config.yaml
model: "autoregressive pixel model"
train_examples: 47500
hidden_act: "gelu"
fused_qkv: false
tie_word_embeddings: true
init: "xavier_uniform"
learning_rate: 0.0015
beta2: 0.999
batch_size: 256
lr_schedule: "cosine"
Rows from block 5 of a small autoregressive pixel model, named by matrix and row number. Rows with one number belong to one neuron. Each number is 128 + 24 x the weight over its row's rms, rounded and kept within 0 to 255. All counts start at 0. Numbers have three digits each.
After each neuron's rows are labels from the 100 images, of 14848, where the neuron reaches its highest value: "strongest on" is what is common among them. Only what is clearly more common there than usual is listed. The data: reaction-diffusion patterns (Gray-Scott).
# fc1: MLP up (model.blocks.5.mlp.fc1.weight, 768x128), inputs 0-63
# fc2: MLP down (model.blocks.5.mlp.fc2.weight, 128x768, transposed), outputs 0-63

fc1.97:124148174112140114167135132104143152156101144140144145116149124116117133137141148124130101144171159118130103080156108136133127142109116138130123124107117077145123168119201169102104109134095140
fc2.97:117124112145117119124105111123108131103149122098120130104100136106151126125120111149120111142104140114100148116145177162116148116158110166086157139146125165150112099107096105138135145095128157
strongest on: feed 0.078 kill 0.061

fc1.672:146131160116142150177098154068144105152129113135149122089147157138133132132132135163159121161129142115146110048134138149115130138121116098078103112105153114118128173114114115128135164076089122
fc2.672:137116136192105107111164131125118140146117130152051152159141128123120118104153072100119101144095108174139127104104160128105154166102123086105102118116085112136117099103090150127134126148163136
strongest on: grey

fc1.362:121130118132083143142101145098105127123176139112142080141103141111120147107123149127131102114156148091112115093134058094149054118126119082143104137116148127118148141115135129122145144085093146
fc2.362:081136139132075149093157122132142118172114134166075138107165131136132122165110105141105143176147112143139103102125104155128136109151138189124115104071117169151148143183147123119131144093128161
strongest on: vivid

fc1.348:151131093122151157161127149120144125136154102112117145146147139119148141151100090136126130140116131145100131110111087181143105134111141149124150109100119112141118179115113111161119077155122126
fc2.348:123123142100141139098119144147124135172111116136116130125144121141125098107093123120081085118039081119154143141130140102120091083121111160128142158118126104160123139116157095122150092139102154
strongest on: warm

fc1.184:145104147128146114143164148150145116155149125150148130172090168094162094103129112176122129162132131106116139121151158153159098130134134106120138136175114132117086155151115141105125131154131147
fc2.184:166106070163147155098130095140139140089111165134108154126137095171078173159143157115149100155105123139103093110164115099148167134121125102146117159112136143151146083130166135115146119134113122
strongest on: warm

fc1.16:178146148094090117137178119122146108145125098100113153145125155144155137140144157161113115161116147133075137102127103182164158136142105108112151140147149124145149148178108128119152160089116164
fc2.16:106125140153106090109164163135133135178142092144122110110124090103130120107112136134080137150105134152143107155130154159101133115142120152063139123104115122141134103127134106125135090116131098
strongest on: pastel; vivid

fc1.396:092097136135143152147123108144163123150116087099194140127144140125187098104089137124123100145142135155092116086119131155157106145129150106150131110116144161118166149152118167142108132129109146
fc2.396:116111178139126162089098138156108136134075122131092115136152125142124146126127120091138072130131159111087133157183129158133162140132140113153101132134133137126147094141141093095133088135108125
strongest on: warm; pastel; feed 0.018 kill 0.051

fc1.412:144146082129099160109101068118135141083118162135151127111111189153163116119073107118130097127101116125143126116119094110141164155138119119092105121153148123119130120080147129158109166094121105
fc2.412:105109146166111150139156138164101122174102180078128161156084105116121107159136117142132138158113130126056123133161108155128159109115093128183144111120121111122109118150112144129114148126135134
strongest on: earthy

fc1.433:111116121077102123131139159134114118129171104119116096181146143109105155119151137123118112118108161098136113088120104165151108143111139126149106107169166150116111090156111122146166150127115127
fc2.433:101141091119118100160101156111098108121136122148129081130146102176114115134139104143136164140126105107129117159108122176164167135089154102128118082144105213134148115140121154122182150133134114
strongest on: vivid

fc1.554:128144151173181139111122118167120111093137111086119131111157131116102107109121129174142097124131179107162110142172128139149117094105128094132127135140111119142208100124142104125181151106093120
fc2.554:110103094117120120102134148123181130092132133124152130111135136150155129141087125179112145132120131121131149137138127140146144175083150094141091125133129103142081169175133129110105140118091111
strongest on: feed 0.018 kill 0.051; feed 0.022 kill 0.051

fc1.62:135126147161126129175132089109119138212076190186144105109146153116102168121121110154129064123136115109096109148147114151161115156122124169106150123111152100109096108143150098078095131111105130
fc2.62:147086142129143127101163150117136125114110120109116157152129125114124136091115146125110109172130114137128110183147130161114140094108094149108150154083125134097176119127136147133149110079147116
strongest on: pastel

fc1.152:159151127134141144156116132118141094134116101135136156125134118169110166145118096111087084167174110083146118128161128164102149149108118152113115099102120126119102166131100132086131121146157139
fc2.152:120112110090123124116096108142117118157090166175157144090116108106131120145122168159189149149136152125114137119156195128120125134133132151127127152105095133153121129118147125099136105118130142
strongest on: feed 0.062 kill 0.061; vivid

fc1.136:179065134111111155138153151140104122126137133156161084121103157152147112181148097123149103179114093123120130158137088100126093118125139090103119116123118085156145147138113131129117124119131098
fc2.136:173147091136130105154137179145113111136076069171100157127133134142113076140129132103142061132122122148114174133170143099121092128142129135114101160119133111126130146151116171152111153154141128
strongest on: cool

fc1.253:113154120124122133185143132137148145140117137084114137150120140171155178130132069084131155126099167132106150128137122125115109108097079119138135129150091068110135143163081115122129088123072146
fc2.253:164107118108148133100159153123130145093152105106096135122119150099115128104099068154116125147134121141132164171128147144150139140112122121147110129109141137143126121138082104110199158091117155
strongest on: grey

fc1.713:124129138158155143112122151102093118133132092115102121105125140139140187163112096152101091145120167107126098112141110135142080162125113113133112129129161098151113156106150127080124140139109150
fc2.713:116141111113135091141150129127139082125128140163162165110102102077126104141152128130113084107108143104137092077143174136177142134113113102139094157126138141127092135116107070133092118160144133
strongest on: feed 0.078 kill 0.061

fc1.482:133122125133077143154145102127105143147108144130144136127099145131120152144102136154134133118143153133081124101075106095140116161112102130123116100120159130151150172175143140111134140149146105
fc2.482:108133156148131127141113122117072138128109096078126146148151079146138124145151107171098082122194160162139095136126124174154121126131090138152156174149111121107129134096107132139092133139124128
strongest on: warm

fc1.19:140131123141162152139132125137111167149117109123097112119146132109097136116121087135137105119101140130107125114128121106113122124089096130153120122137103164170148148178123070154117106089076121
fc2.19:127119099079114093175115143133122186154154191157133144185095131153125154122127123117076099127102152119098124099120129097137125155155117135144150154151149114106108113110118097171094061148119131
strongest on: warm

fc1.79:121120160158146083153131076163096109101104144102100134155120128127122114087140140095135147098141147105139124134174099095133143123132121125139120089126122130150194111118087141165171126091104091
fc2.79:097118141116162123201103093103116109126104107117121186122189077132097146136120170124121130111153097140182128161151125118074125136134136160157132115117123157105151114130120125144145147143152116
strongest on: feed 0.062 kill 0.061

fc1.50:165097114114136151130139106148083152089148127158137130136086139141132070118101082138134124138101119120081158096148100132103155137128106106130107116141152166096154149154135075115156136106098132
fc2.50:113122121113164091139155143161149166093128111141141105122141141146132134123122085105131102126151067148146122114102141162146162117089157131166169168126137091095112139151134137100141108113113160
strongest on: embossed; vivid

fc1.641:131131126090163141106081118169131095133140146154109096105139143080084112108134140167081130097131113154130114105104141067137119149140148102114107138098143164117116147129120165164128132170133135
fc2.641:127143120144113129106119123093117161095155131100159151120100148113183157123120103154129158170114106086068181141117130134131154108141116125105162141133126096130130102139126077133155126103120176
strongest on: feed 0.026 kill 0.059

fc1.27:120114145149101119134126139133121130129142137099149118084029163104160119136137094139119127152110066130136157131162143144117116120091140114167152130143145115097120111179126156164150130117110167
fc2.27:137165163154139128105087148131102096153142122093122150168086138157132086139086118148122113170140125139124105109188127121126097144149112123120129140108127099182137113160130131124092103111132127
strongest on: feed 0.022 kill 0.051

fc1.690:156147153112156120129139101133137114156103164176146150115103138143112145169113132148167135143115161104096160131130114126114135121110109089108130144168126120170133145129117137131152064153144170
fc2.690:152151132115154118127103085169123141066114096163113102144160126080125078144138133095139103141115176110132105124137116138085164117119122122067127105144109156133117141128115151105109081122170103
strongest on: cool; feed 0.078 kill 0.061; feed 0.018 kill 0.051

fc1.733:126145139120105132162131106104109116174102164182113118104144132108210132086151160153122087150128092134124133151123113190156132134138111128104094111094145089133126130144137088144119163097161111
fc2.733:129107135159108105134088123170155126093145138098143156119170120125136149110151121097112148159071105164114126156153092113116130144155134122110122122092130151125175147155122114120155093104086090
strongest on: pastel

fc1.582:145144143115149151122090130134129114144132102106149153108102151118187116076119122129127094166113144111138122132134130158129133092144157096124063121187130120124119137168114110139156139100113118
fc2.582:161135141143110150142122118148110117128132135132109139112127123115132128079113143107118044129127128106130102085117099157095163131116177167104102108121128093134116083114136110107151103146118115
strongest on: grey

fc1.575:129122146125138160163128144116143124113137105126129145129156138131123166139097153133114145140115145118099084111146142091142122115127177053093120165110136100139165113132144084158126149160106127
fc2.575:103116121117136086102129130144113147146125098144116147071125148164111140154120119124107088156108129082162142123136138095105131089101125111111134147106120152123107123124150144138146098119097152
strongest on: earthy

fc1.685:139143115172128128119124104096130131092120147154118109155114149131132164102124092161134123140119081122069107146120120125112073127114114086149119138132129155104117101151106109133113168140149129
fc2.685:092092143134109130120136152104107105165164131061109126163117091137087111116082095124147161135095158154168106092125121095106134120144115135125122114124124128163140129095128120113142163124158137
strongest on: pastel

fc1.544:112167114110131119135151125120142126097147120185151142108103151120142170126114114140166118118169117130092156140139150133156131106123095162126097120134117149147091176134146121121136196096117124
fc2.544:123133186138132140074134113125124121088107109145127120129095121120104166113116104132141113117126116102136155103144136125121147145123138073146137166104149111100160120129131132055120172176140098
strongest on: warm; feed 0.078 kill 0.061

fc1.179:096140085121102132189095150131110141112112131109114139166105150086129153124151100125116112140112155142127163094136137135173086146126082114174135153154084127121124131162143120151167142116113153
fc2.179:167120139105093115052137114113150113121170138128138125125155153152114098125119166138136156108109142137101088121102145121142166116099152109122149132122173084169122145114129131093115132111135122
strongest on: dark

fc1.82:155145134128109127099161128159122098145105134137156084165118122134140153123097111131137114118104163123130117156156148097175126186112114123077141092120142145174112143127149083084143105090113101
fc2.82:131125137114142105089160124097139159131125112128146133113115173154106133161163129149181077145146148085128158068176134153130142115136118113134125120122153081132138130138110133120102101141139074
strongest on: dark

fc1.622:134102154159121144106170145138146107142128148127123167159095155108133154142139114124145103211132143125148094106155132154115159137126093090115110123120107126088135117115122124154138134110132146
fc2.622:140109126100165142136123126121112075129102133138109107130122115145136109089188084159144120093102134109114177142139112138162147122145127196130109091148124133117112139171102132135137142113119107
strongest on: feed 0.022 kill 0.051

fc1.252:106151148161112143144165095183082140102153121154150089151078136091134120115160156111139107112151069133106142121131130146092098143125129151154143129138169114161144193111147173151126128116147128
fc2.252:144127109087111136172099160125152179115093132123112144097146124150161116104137121168113136149112096131146118168115132146157161100148123136145123048157138113131128124118115160103116130106143092
strongest on: feed 0.078 kill 0.061; vivid

fc1.762:128108132163155131136133115116150119098154138131103109124123117121148099111110140156143102148146155113123132135148135113145110155151128130117111082157133137124149119141170113164163142128140187
fc2.762:190114134143122144113129188144133128163104125125115139122082139142159160150112160160119111104124134124111151117105138091122107127140101144126132140082132095091111137126143167132131099126116086
strongest on: feed 0.018 kill 0.051

fc1.344:109144077120155144123173074109114103129149096164155122155082147128128162151125102137134155146083168130104169158113125110105137147122128126131103155121135121150131121112084125178109137165138107
fc2.344:132146138163094125112161141113151112119120136111106123138138141140120110141126154149094116133136116117149117131130145135093166142162131178070124136119120133164143127125125093157181128134127102
strongest on: dark

fc1.301:113096087110124157193154097146121133143096119136132114118080131070158151121152094121112117132103132149118149125126139154145136123130130134120165162125188090173117142125123103122137111153128113
fc2.301:168090142124141150110126126148135129145077148177144102156134157076132127138106147107128104105118153115118142113145156149161163097121127154119170123153151118151121105092183159070130115112155134
strongest on: warm

fc1.705:085110118123139120146156154115137128136155150130160092107080140155160142160120075127137074140141158096113094092146143138147140126134063129114137124132096082140122143139137107078109132124136133
fc2.705:153131116128114137116153099110162133091157126083147133119114137129135164115120077155130155175087121132112156141145132116135118115161120068122147126113163140132130137127155130134156138114113153
strongest on: grey

fc1.151:102137133159075164183120132095153121122135141140128133113105149149164102139114157163130106126142102114151148133125105131094112102053113113146138111112146118117142138102103140123182147093150109
fc2.151:101087121123140142100162135117131097172141138146109123181122084096099146147144138114123098137175097107132084131135133095146109145105175125129167161129110141129160123156139122116131107125136097
strongest on: earthy

fc1.212:113146103142148167139124089122114135142091153154140108107112186140151171142139119158142108130117130117129120150150120116144094137090126156096112105156141130126145142117136107096150192154149184
fc2.212:140139126111124128146106137105113150123125167135123106113131166168111138105080134130090118109109131166124099156177155140137156105097135104124146147141136114134096107137123088069158114103144148
strongest on: feed 0.039 kill 0.058; pastel; vivid

fc1.561:150108157135110114158153135079125130150138118127151141107154117148117112111139142173204158160147120143102144101116129140137142140109132127163151098124124124093165160176140139100151140143095147
fc2.561:187104122152104133109102135140081099184117138161124152137131153126134155156177105068111129176102106193108113090137118136106156117132123120092140147120146113095127140098117101144144122150137143
strongest on: pastel

fc1.108:157136120124122160165131125088111094151146144145136101151078151094141132131106128149124118095145173191146154114133120174123154162134078134116151118139140125115122138153140151132144136076126124
fc2.108:114102129108115129083094116108177152110131156110141152124125140123144147132142112133130111140152120168076090156135140124136148129087115107136100140108126142153151073146131153108151143100131165
strongest on: stretched; earthy

fc1.435:079147143111129122135137117112138142111133107126164121131154096174179130138124142106125136176118154096127114090134105117138174132111128113138095081112115093143120137095130114099178099116107173
fc2.435:091141099138120138081138126132111169149107125161158152157133158136108119120093078137128093141115156118190157133154140150117135098146150111107137139108136136135096145134139079136125152122120117
strongest on: feed 0.062 kill 0.061; vivid; feed 0.039 kill 0.058

fc1.511:143177149132117113098118116117120122172157174094121086100132121108137153147066152117121122106165111099124150166168152152163124130079124158127150095117126140112132116144116127112095110163170148
fc2.511:118142156109105142140181130157157114104124097100102139099140146141110102140056170119113135166133123145104113109113127141107138168133137177151134145131110112084110119124178112145117083136147150
strongest on: earthy

fc1.234:143171121179087134132165129121129112095137134128117116169123136125110122112114102160124114119096155084102126146149109100143183084073095087155120087128141167140090107146128109145154133125094153
fc2.234:109129128120089143142097096105125169144150114178106152093132100144110156103112135139152098147149152183145123105119115104106110133144116142094144118102132113151099160079163094110134113146152149
strongest on: earthy

fc1.340:139113131190145145104147125130120145126132142161146088151108161077130137108149122128103055112138123114125111095133115111173119148132094168173113148177111132149142123141114152108124148169168118
fc2.340:055121127136114102106118156121137132166141143151110154134177122148092168145105172136110129145175153126134133135129148127133132146155131163124126118071109106153140141127131162115133103140090125
strongest on: embossed; stretched; feed 0.062 kill 0.061

fc1.628:124117154173119147154153129128099175150150121126165148150092133169123090124132097128137145117140103118147096114163121163105176106156103110120109116144136154118143130156105150177136153106094105
fc2.628:120098095136138129137110137145144151100124141132130126121145145170155133142108107150140141135115166107073115121125127132139114151115164141151090136142106102111096148097139078143133088167093156
strongest on: embossed; pastel

fc1.373:098130089156104148147157137147135133135115084161170173119118122155121116165145132158120125176143122106113162147127114174122110105079145144087132099130123141150118142142114069155149149141103117
fc2.373:114128106135105122161125118118093131130103114159090134066088112127124131107148116126138120124108109161168128130162137162076137134088143127115082098125118117120094124151108130118145136139087130
strongest on: dark

fc1.230:131178165174166120087103101151113132148163134180096141169128115097146173126118132136140101160120145135079136138133124133142091158114139122139147089103129158131106157121141120184151174117078124
fc2.230:124101106113134149156085161100110130141157133094154166055142143156121124122141121155096089121114106142137101131080137145106170088150102172107157152125110132097136120091122149111132109123087161
strongest on: feed 0.078 kill 0.061

fc1.84:088120122163110147123140117155132100138109141148120094158099144130135072129144121137122090120172151103118155149096178094140164122128094154138125116141162119141076118127117113155121127147134122
fc2.84:109141113186108132087170133150145159130134134120179087144119117110149144115120130135113156149147111130091140105118135134148108137137150158125170157139138156113127133136106105161099127163106125
strongest on: vivid

fc1.367:099145154140126142115100099139115134173114108091124155095134147126113135171123114127109146140140150144129115121133155153123139097096106129169132123076131135146166135098071163119197099110113158
fc2.367:136135187155187116135116119141152109143099126122170095156149101106113127156147151148117130125078122139110102159158122105161110133105136117133135116106097131162155142105132116116078132160131109
strongest on: feed 0.039 kill 0.058

fc1.611:103122166147125146151100128104114136140123151089123152142112156146129114126096144128094137139111104146082124102191112128154115111117088105093186092109146135116179104133119082146125141137094153
fc2.611:074111149117125128107084160130123156084102140108134132120122152111118133145118099129063153117096083143139154137121110134122169176128127156131109185148120125113138097096121109103143162115077113
strongest on: cool

fc1.137:148128133185100135133153109134122128146099159159105143166155170144168153135123126114144108105112142144137095108117153139149119130105107153148131112168096114146126137126135121141121113112132147
fc2.137:144103134120108119133122175138115108150143161168113149164126140120133101117140129120138152134163136170128145155163111142107117129128142148124129148117110115117155106101125136089096133067165148
strongest on: pastel

fc1.24:140151142129131129187101140131092111149160098086119084128161109121111179140074140117119173163107133138153199140171076105123127131114135097138113120099105086144155159131117129136142150108067150
fc2.24:112140143108115126142118096101150113112130088201140142106143097148104126122119138140143085113134131103147134132103193148127105115137123159132131153117134174152114167123129107140111114154114158
strongest on: dark

fc1.647:146101109132131153142103146148086105135116160086132133118144159114118135123113115139093174147098089111156128143156101118119119133100163141126147146138162110146161136137103129197127115132111183
fc2.647:127120079095121150126150171151182117150117101138108132093096180125167131132100112135085136155135147101128161154126183153098111138148122094107117145133116144093106142112129124106119140138117126
strongest on: cool

fc1.654:089135153137123134126175178132092116136151138120125112110149151132126185101118115103117136112154080123075173078140072139141145177111134129140090119142113109111142123094121135155143131138144144
fc2.654:164116174134122126140123129152161115146122136139118141160122107097157144146147123135097112077104124123149117127151134106130174156142128143168160132135080123103151156111121169116152145115142114
strongest on: embossed; vivid

fc1.496:112145134120110151152133139112143124182101140156133126119152135139122138137152166120177073153177122129126143109104132093153076151095115140122097136159143117144148118130085128102141155121152168
fc2.496:108153133127120117129172134135120113143145092124151149164121097123130155114155111114143139139140148201122172135163141163152134107140138144125124101139141150122140118152127087160166116081170090
strongest on: feed 0.062 kill 0.061

fc1.687:130118119132111146122108099148139142132149157174155136118105199121164160117152106102197115136119165111137119122148124112105138107105118160099145098129148123091086159069116099161122127128148142
fc2.687:122126128128147172129078066125139114106141085109139091158138164126136108124125141175080124114117126094121112151149115100116151103180107076110143146142119098145129147099135115128108101177145146
strongest on: feed 0.039 kill 0.058

fc1.0:128128174118132117129121161147108133126160144103162123147142156132168088095129128169085123162136156150125140131130121143152151106152137117110132124146146138138125146122083159131112165104092097
fc2.0:108124127109156098103136149188096124102140167118114134112108127104088142160184148100178099123142108094155128112137136137134088163150073137155117129129115105143168123144169101103116110125164192
strongest on: stretched; pastel

fc1.46:122101194126134178152138143150123133136088139144142126118133156085153171094137107177141125142130133095110129149163134127120095152126138110114111115114129119152107152157118071106100098154113144
fc2.46:102142126064137113142097108149141133116123137164123147173129118141157104163147127116073089161138102118132112171132162100120093139123136169147162131124136079119113132110156146158105146127119138
strongest on: cool

fc1.689:115127169129108131114113128130125146109090116178131123135126168151159105135133059160176129182153128127113120145111156124132145125160088135129106100147161136116134156132082125120096153116126116
fc2.689:105120120113129127129134172111117090150132142147143137168124093154143119129157165119114139171102131140161109146159096133132120118149129073174133183135145148156143144122107161126101127090159111
strongest on: pastel

fc1.625:069111123108128127128084084147159123182142151114140125121074135120118122140121119150100107110084087148125120110135140129120174159097112067120170154105156144116113101101138100123116135107145117
fc2.625:162135124126183114107155139148152144098102140103159093150161135113122102122147137160123162117163129129149138148146126111160126125128156171142130105089097095135141134162092152146159118142119148
strongest on: cool

fc1.123:109130142141143133139096106158146123138121086107134095150128146144142090127133128113101156160136177088120083075207096120158104140106116091121112150129101113137140104120136096088124071151106138
fc2.123:102126086156113146103107134123110135127168139165104139096076145106146129119105100117091080134106109124093164149142127130129151117135118102118136091105146147122138145102116097137105146126141139
strongest on: feed 0.03 kill 0.062

fc1.195:134145119100138118091147134129140121136114151095150116093173155124166104152135132161136133145143125098132112140137170058157149126128102102153118154113168108131115124108171112153150085123077129
fc2.195:105101124127109105152117121153150143155116092123110122133128071115095163131166142114144153142141130094133132123114129114124124137151123132129135085147104169140130152124109095102162130126134111
strongest on: grey

fc1.668:127123146135103176160117116094095125123102137090097172121123174156148140126103132152168102128182138143113129158123117137108081129136158114114163115137121120122133092105168151141112183163103154
fc2.668:112106148106104120169127121111140112137116136189177169175110128108148150153141153147158091161145098126126146096155099133156119134108087127118100154130141160137109133136107099135136106107151135
strongest on: feed 0.018 kill 0.051; vivid

fc1.714:130171121129106127093135146138111128169148128160141134110136118090153144112103088114114123141090150077139141149138132151117150149106088108106106102130140159103125122122081081134145128121094122
fc2.714:130101132115127121146112103148134107130156139104138123128121135121104100139128140166116108149110138148119179102131136112113085169112157126146154177136135101132064129165135107113136124146100148
strongest on: embossed; cool

fc1.113:135142108125117156159091139120137115157113103109109139136161135177104140153101137171135126129124098130164196145164122138150123112080136144095131106131134116132119134103128085117100146113104139
fc2.113:100143133110125122155145110122119107140103082138140126073129141105156135122084116162110118139146146126168123140130135137088148098138157128128114133107146104116112160098167121086159079101110143
strongest on: embossed; vivid; feed 0.062 kill 0.061; setting: feed 0.039 kill 0.058

fc1.398:138150122161160153106101103132110086110152172174118123128105132123132152101169167185102098128160082153130116101120109111112104160097138134136132128166155148108142109149101158155130095129139102
fc2.398:138127127109122118090163158114142149131124137078095126163108101122106078095120103111103145137068177114101142140146139117143129111146153129114139165100148137137133126129101129168172182126123157
strongest on: grey

fc1.745:091143153119177140107153097119123116111153144131155119143074162096144158133078115137149130102138138172131113134148131125149067151133120142104127146123134110122109116163150120097110116134113103
fc2.745:152114127120145143118123141147117126139104105112129093149147103137094126152149189128125121103124149129149108155161151161140126131152141192101126109103131156149123163103135136119150109138107113
strongest on: feed 0.062 kill 0.061; vivid

fc1.739:114121108105131122172125078120139130150145146162146118116151160103137140065137082106105130127117123120093118115159110157131096130088093141128143112113097139134107152124169135136108135112120152
fc2.739:092138119130121121153103133130130114127163152135144093110116142091193170081131184141140135144154146131084121159113102149151109131130137154119086105113123136130110176104150170141099140142117136
strongest on: pastel

fc1.145:159152106125098165125151141130122130170122132134104118124127143114125130118109107128119107117069147130106105107139170130173161116148103167112110106136166123131096184120093074152101091156141142
fc2.145:109122118165115158100140161075145110166125109131107102098142120149155117158139141133120103131144142135115131125148161129116120128144134136112140175137173128144180157155126092044116084110129119
strongest on: feed 0.03 kill 0.062; feed 0.039 kill 0.058; feed 0.026 kill 0.059

fc1.128:119093098123135129134123077126104117176106132137176142114122153184125144046159096111136123132116143105133108123162134135148147119086106149088116111131111102127132133097140100131154152130140142
fc2.128:139117134119161122140093123094098152088095155125127116115117148114174167112137125154108115149149139116127064141175139142132151109095088114140086107145117080135146144159143138159123112130134097
strongest on: dark

fc1.306:125148097138096148110106117130111114122153105140160117107160150148149136124152095109102134112155157133178138144160171156150104117086121137148097108140116139111145152109157105104110136133099127
fc2.306:126144110135121169112137116141150136087112121135149167125128143080107106130146142134109145058094180085166142114110110100131122117132139136159122162122114133140088113114134062132118125098084099
strongest on: dark

fc1.377:124104136123100164120114103102119136146138158116135115156091106082150118059187116157172107125129130126113146105158075145110161150115114134110140072117117126104130136094153145120141111095128140
fc2.377:119128128108150113111139174134085128117099119135127145100142108142105128152137112101122084091129122135125105085156123069125126098118108155113149138118111160099148113128139096115147088146127114
strongest on: warm

fc1.484:135129163142154152124131142165102097165178095118176123130119139055169144110144134112122142108130075097127170109155092131100146129107145126158109128165114122134162134126111122104122131086130158
fc2.484:149118101119133131136141152128131151158121145127120156158158117106127096119162117107130115095119099180131104162112151119183124144124123178150109118116117144148158135117104168143155120127094092
strongest on: embossed; vivid

fc1.765:087094105124112135138110122097122184161152103141153125093095153161159136125101129173164107131133117128108117119127133111142182095125086115083140094097123102130122129127093088084117147104135164
fc2.765:131167110120140157121095106112105117070150134107098115133116120098166122137133109135114160172114084111122124137168103114113161173143114121104137090140156118147132154152135128112137132148109117
strongest on: feed 0.039 kill 0.058

fc1.244:126148100114127155141110127077131131161129162175160140097167137101148112160131145147103129117163074136121108162131129102132104091102103143142081102126138155141113164133150137141100151146133147
fc2.244:106130105157111103080089109121140100153106128114120102157097127114104108155112114132094166138141141142115091139097104149116040128155148134109067124124122134115088120172133161138106184117093106
strongest on: cool

fc1.710:089125105140158115147100143103131133099152114106137099122079141109186118151085128123172139128159166094126111152171128160136108160114170101092140132139145144135130114155151153149141179128103135
fc2.710:164125124108127126119187115096128131127140101119110135150153090172138093136139108183092138133116147099071124136103150122133099116134146073113150121062157133100138133151140138150158170135127130
strongest on: feed 0.018 kill 0.051; pastel; feed 0.022 kill 0.051